python train.py --model="contrastive image-text model" --dataset="dead-leaves pictures: piles of overlapping shapes" --train_examples=72500 --image_size=64 --crop_scale_min=1 --horizontal_flip=true --translate=0.06 --color_jitter=0.1 --tokenizer="word" --vocab_size=39 --loss="sigmoid" --embed_dim=256 --encoder_arch="convnext_v2" --encoder_isotropic=false --encoder_norm="rmsnorm" --encoder_activation="gelu" --encoder_mlp_ratio=4 --encoder_inner_norm=false --encoder_patch_size=[4, 4] --encoder_conv_stem=false --encoder_depths=[5, 5, 5] --encoder_widths=[96, 192, 384] --encoder_kernel_size=5 --text_encoder_causal=false --text_encoder_width=192 --text_encoder_layers=12 --text_encoder_norm="layernorm" --text_encoder_norm_position="pre" --text_encoder_activation="gelu" --text_encoder_mlp_ratio=4 --text_encoder_head_dim=48 --text_encoder_fused_qkv=true --text_encoder_bias="none" --text_encoder_qk_norm=false --text_encoder_parallel_block=false --text_encoder_inner_norm=false --text_encoder_positions="learned" --init="torch_default" --residual_init="none" --optimizer="adamw" --learning_rate=0.00076 --beta1=0.9 --beta2=0.99 --eps=1e-08 --gradient_noise=0.3 --max_steps=6400 --batch_size=128 --epochs=11.3 --lr_schedule="wsd" --decay_fraction=0.4 --final_lr_fraction=0.05 --warmup_steps=320 --weight_decay=0.3
Rows from block 9 of the image encoder of a small contrastive image-text model, named by matrix and row number. Rows with one number belong to one neuron. Each number is 50 + 12 x the weight over its row's rms, rounded and kept within 0 to 99. All counts start at 0.
After each neuron's rows are labels from the 100 images, of 14976, where the neuron reaches its highest value: "responds to" is what is common among them. Only what is clearly more common there than usual is listed. The data: dead-leaves pictures: piles of overlapping shapes.
# fc1: MLP up (encoder.blocks.9.mlp.fc1.weight, 768x192), inputs 0-191
# fc2: MLP down (encoder.blocks.9.mlp.fc2.weight, 192x768, transposed), outputs 0-191

fc1.735:47 55 43 49 37 40 48 48 61 38 61 56 43 45 54 46 40 21 50 49 35 59 58 36 50 29 52 45 62 43 57 44 51 66 65 37 52 13 50 62 46 44 68 25 66 60 38 52 54 55 42 48 51 54 53 27 57 48 40 50 52 54 53 44 64 37 55 43 62 62 49 82 44 66 49 40 57 81 39 42 58 59 43 47 52 30 55 32 68 57 32 43 49 45 37 66 46 63 75 46 57 59 59 21 59 66 45 49 55 45 32 61 46 53 34 46 56 66 63 38 55 62 50 42 53 37 49 51 64 71 56 55 63 63 54 31 44 70 50 22 61 65 45 34 33 64 56 36 54 38 44 74 42 27 52 48 48 34 28 52 50 60 57 50 66 66 44 41 59 42 49 68 50 51 70 47 50 48 55 60 51 33 72 44 34 49 59 49 35 55 25 30
fc2.735:33 57 27 46 44 40 60 61 56 49 59 51 39 29 57 53 54 43 60 50 64 58 43 54 45 37 47 49 39 62 61 38 68 53 52 57 49 60 54 30 70 29 72 39 48 58 69 41 53 49 49 51 52 54 58 66 36 66 30 31 48 45 61 56 34 45 52 77 69 41 46 65 56 44 69 65 47 50 53 58 59 43 35 66 72 52 53 54 65 62 37 50 48 67 54 34 53 66 58 39 64 33 48 47 36 35 49 64 45 61 51 67 33 63 29 54 53 49 61 69 81 45 67 73 42 33 46 68 33 61 61 68 43 80 46 49 57 47 29 48 52 45 44 31 52 48 45 37 54 48 44 52 49 49 55 39 43 30 14 55 66 39 58 37 79 67 42 54 71 51 55 59 45 58 58 60 51 62 55 55 41 60 49 49 44 54 64 66 49 27 59 64
responds to: vivid; small pieces

fc1.141:63 30 74 37 41 49 54 56 47 52 56 43 52 42 42 42 61 52 58 49 48 33 51 40 50 35 44 57 44 58 33 52 44 37 34 27 65 62 47 37 61 31 59 55 54 60 65 44 45 42 44 34 56 50 44 67 30 52 77 46 57 71 63 53 44 57 62 53 43 44 28 47 41 41 48 55 45 59 43 62 73 57 61 46 48 68 55 46 38 52 25 58 48 46 37 68 80 48 61 59 56 54 63 68 57 38 84 55 77 32 53 49 56 65 62 46 41 58 48 64 55 30 54 45 56 51 52 44 47 62 32 53 64 46 51 52 40 41 36 66 64 51 34 48 46 18 46 29 48 55 57 45 51 34 56 39 32 31 44 61 37 50 62 21 34 64 25 40 56 47 65 51 53 49 76 74 70 41 56 45 59 60 62 52 63 26 40 51 55 51 51 33
fc2.141:43 65 47 57 31 50 67 50 77 56 40 55 50 62 44 56 49 77 53 31 66 31 37 35 52 69 78 43 53 58 50 13 43 65 23 47 47 35 29 54 66 38 45 54 66 37 58 56 49 54 28 54 52 48 53 43 49 65 45 49 53 36 40 51 43 56 43 53 45 49 62 61 48 47 35 39 58 26 32 46 46 47 42 61 32 50 57 44 72 58 60 40 52 46 49 52 58 40 38 33 31 24 40 12 46 51 66 29 51 57 49 63 44 61 59 43 42 27 61 38 44 55 55 48 31 42 49 52 58 58 53 30 46 65 60 49 51 62 54 58 54 66 48 60 64 72 59 60 69 72 62 58 53 38 44 51 50 49 45 55 66 41 57 53 50 58 73 44 55 69 34 47 55 56 31 49 50 35 54 55 41 53 41 50 55 56 43 59 86 51 65 63
responds to: vivid; small pieces; flower

fc1.570:55 52 48 43 52 58 31 47 42 58 29 46 52 45 60 38 56 75 54 52 56 50 28 63 41 28 46 30 49 38 38 70 50 47 06 31 25 58 39 32 48 69 32 49 51 63 45 62 42 50 41 41 40 55 38 65 73 62 78 42 59 52 31 29 46 60 62 66 64 28 51 38 37 50 48 59 59 60 47 46 41 49 67 46 48 43 46 42 61 67 62 54 43 35 42 36 52 47 22 59 58 30 51 49 32 30 44 46 61 47 60 67 45 50 41 48 33 34 52 58 44 44 56 39 51 57 55 51 51 43 56 54 43 44 36 43 44 37 46 64 53 40 55 52 61 61 65 24 34 51 31 75 42 51 50 53 40 59 55 58 35 29 48 41 65 48 50 37 52 38 44 26 57 52 36 49 74 63 46 51 39 57 80 34 48 53 57 61 46 58 38 67
fc2.570:45 50 41 51 48 14 65 52 69 55 65 40 60 67 43 48 33 41 47 56 68 51 50 50 84 49 49 28 60 45 74 44 35 46 64 51 59 40 39 55 72 45 34 43 51 46 51 35 49 63 44 57 48 33 55 54 72 45 74 41 56 38 49 36 52 45 69 57 46 49 72 73 37 55 61 59 63 50 43 41 59 52 68 20 54 27 61 41 56 60 53 49 57 44 54 33 69 27 65 54 56 48 42 68 66 60 51 65 43 59 37 48 55 55 35 54 48 46 47 69 40 40 40 70 44 74 56 34 20 59 61 41 55 46 65 46 58 47 37 39 41 39 44 53 48 51 27 48 55 36 19 47 27 32 51 49 62 47 56 65 59 56 33 50 58 51 29 48 58 41 69 45 45 49 42 55 36 43 68 51 65 46 45 60 48 48 40 65 49 37 60 63
responds to: small pieces; vivid

fc1.649:47 54 45 56 27 51 61 49 50 58 41 31 34 46 50 49 49 72 63 46 48 52 40 69 46 78 59 67 46 61 44 36 53 37 56 49 29 69 22 53 41 21 56 31 57 63 41 57 52 50 45 35 71 57 46 36 36 34 46 37 28 46 66 41 50 45 63 46 39 40 48 53 53 33 66 55 50 48 59 44 50 41 57 77 46 45 52 63 67 52 48 57 61 49 59 69 42 60 38 66 44 63 48 60 57 76 61 30 63 51 48 56 85 40 65 57 67 43 80 51 19 57 45 63 51 58 48 51 47 58 43 58 63 53 33 42 62 53 52 38 39 39 56 30 51 41 33 35 77 55 49 32 50 39 52 44 37 56 57 55 45 44 73 42 60 57 34 50 70 76 38 50 30 63 29 40 51 58 61 57 50 45 53 51 44 35 47 59 39 52 62 52
fc2.649:34 59 38 57 57 57 38 40 61 51 50 34 50 43 58 44 46 48 47 41 55 39 35 48 30 52 78 46 32 39 32 66 49 47 57 48 54 37 24 55 51 59 42 27 40 63 35 62 42 49 39 65 71 41 40 59 46 66 52 51 62 50 41 71 54 50 40 33 33 36 49 52 30 41 54 70 63 38 56 48 64 65 40 65 43 53 45 57 46 61 46 54 35 23 49 45 43 67 38 48 68 60 52 47 34 40 36 50 53 42 62 44 47 71 55 28 67 41 41 59 39 27 40 56 46 49 47 72 33 48 39 39 61 45 47 47 53 64 38 55 18 36 36 34 59 59 65 47 45 48 55 48 52 66 37 68 44 52 47 75 60 63 77 52 65 78 35 53 50 39 68 51 50 42 60 37 83 58 51 65 55 69 40 49 61 51 35 30 61 53 47 61
responds to: shaded; pastel; vivid

fc1.24:67 39 45 74 41 56 56 59 45 54 41 27 71 43 35 57 41 27 52 42 64 57 30 46 60 55 53 42 39 43 48 49 41 27 33 75 40 33 65 53 77 49 36 35 60 45 21 37 49 45 49 54 50 69 37 48 70 62 50 63 60 68 39 64 49 49 47 47 55 64 72 61 34 45 74 46 42 39 53 24 47 46 53 45 60 37 53 44 54 45 50 66 44 74 78 57 44 34 40 52 62 57 31 41 68 47 51 52 58 44 41 35 60 43 40 53 52 55 42 52 52 49 47 58 27 46 50 63 33 60 64 67 45 52 64 58 44 40 57 48 41 53 34 45 41 64 78 43 32 64 36 57 56 42 27 34 44 56 49 58 38 63 56 44 36 61 53 32 80 61 46 37 59 36 50 29 52 63 36 53 57 53 29 34 40 61 46 48 48 49 43 48
fc2.24:36 31 38 53 44 74 46 46 46 63 56 57 41 42 22 67 43 33 48 38 47 43 46 69 44 31 31 50 31 64 72 55 61 58 44 59 49 63 45 60 55 53 31 77 24 56 58 62 68 53 63 56 62 64 34 48 40 29 60 51 47 43 45 53 37 60 37 61 47 34 28 84 42 65 47 37 50 55 39 50 33 43 24 69 45 52 50 59 54 48 37 54 56 62 64 57 53 43 71 38 35 21 56 38 59 44 38 40 58 60 48 43 36 61 50 37 39 60 36 47 42 43 56 56 73 46 56 49 46 48 52 60 31 53 69 57 49 55 48 69 39 52 44 52 50 56 46 38 50 46 61 52 64 57 48 61 31 42 65 39 48 66 46 55 76 48 59 48 46 58 57 63 48 49 38 55 37 62 30 41 40 60 52 55 60 47 81 58 29 63 29 73
responds to: shaded; pastel; large pieces

fc1.349:58 48 48 42 58 61 45 42 56 38 69 44 47 49 45 41 61 33 24 51 69 41 46 46 61 50 46 41 52 41 70 68 39 37 61 50 26 39 65 53 69 53 53 33 59 52 56 52 68 56 47 56 54 55 25 40 61 64 75 58 53 37 52 70 47 64 65 52 44 51 49 27 35 60 60 26 50 43 63 62 58 26 46 39 69 20 40 71 25 39 40 51 46 38 38 59 51 66 45 17 60 49 58 60 54 48 42 45 35 50 45 61 49 49 57 34 63 49 63 52 51 51 39 60 49 39 60 58 45 49 57 47 28 53 45 61 72 47 27 65 74 45 63 38 41 49 75 35 43 42 47 44 53 41 58 56 57 73 58 50 52 35 50 69 57 37 55 58 32 65 51 46 69 61 56 69 67 53 71 30 43 54 40 73 63 46 48 59 39 39 53 41
fc2.349:66 44 33 44 65 53 62 68 68 61 53 42 34 67 32 46 66 44 48 64 50 54 35 49 59 64 62 63 64 48 31 53 46 45 62 34 51 53 51 58 54 59 41 39 68 70 35 30 59 38 49 34 38 70 74 34 52 36 61 63 48 46 50 36 38 50 43 71 48 48 43 31 42 61 53 48 69 61 67 49 62 70 59 57 35 49 25 40 58 35 35 32 59 45 28 59 46 38 73 43 46 62 47 70 57 44 62 63 48 36 45 30 67 48 58 36 48 48 54 36 44 31 26 55 29 57 42 57 43 32 42 55 65 51 59 50 47 58 38 47 70 37 49 49 68 40 64 63 54 61 54 53 60 63 63 32 35 45 69 53 52 30 50 75 64 46 70 28 34 38 44 59 41 48 44 57 54 57 55 57 51 44 42 34 59 24 52 31 48 37 57 47
responds to: shaded; small pieces; warm; palette: vivid

fc1.420:31 64 70 63 34 43 52 72 63 44 64 68 53 50 73 74 40 41 38 16 34 45 47 43 64 66 47 54 40 77 48 61 56 70 52 25 45 44 54 53 32 63 47 66 46 53 47 52 44 49 30 69 49 50 54 31 41 48 64 53 52 28 58 41 61 49 49 51 76 54 48 47 61 47 53 46 59 54 35 37 82 67 36 63 35 24 52 58 43 28 34 48 51 31 54 39 37 48 35 49 56 53 36 78 48 40 55 53 45 26 43 58 33 58 64 53 55 61 58 65 44 65 56 52 52 60 58 58 48 50 45 78 32 35 52 42 46 31 56 69 56 53 39 62 59 52 40 35 42 66 45 50 39 51 49 66 66 52 31 51 39 54 56 65 50 56 44 13 54 43 48 37 51 41 48 63 58 50 44 56 48 44 58 54 44 47 49 64 53 45 58 35
fc2.420:40 57 64 52 23 45 60 58 42 40 59 72 58 42 26 54 63 59 54 56 30 43 49 50 36 49 41 55 50 58 40 45 49 36 69 61 50 43 44 40 63 31 22 56 65 61 62 75 40 49 56 52 56 75 45 55 49 35 56 51 37 38 72 48 48 56 48 43 61 22 37 43 55 59 49 37 39 52 31 47 70 41 52 36 65 50 51 62 60 55 44 56 58 47 48 51 74 64 49 56 38 63 53 62 50 60 42 38 52 40 32 60 61 52 58 37 22 62 63 54 51 46 56 33 36 64 58 97 41 33 44 39 38 70 50 33 51 51 48 56 77 55 58 49 47 51 57 62 41 48 61 71 62 39 37 48 44 47 54 46 42 39 37 79 40 41 48 43 68 29 48 52 43 46 35 70 52 51 47 52 58 71 33 51 66 54 36 43 49 26 43 39
responds to: small pieces; vivid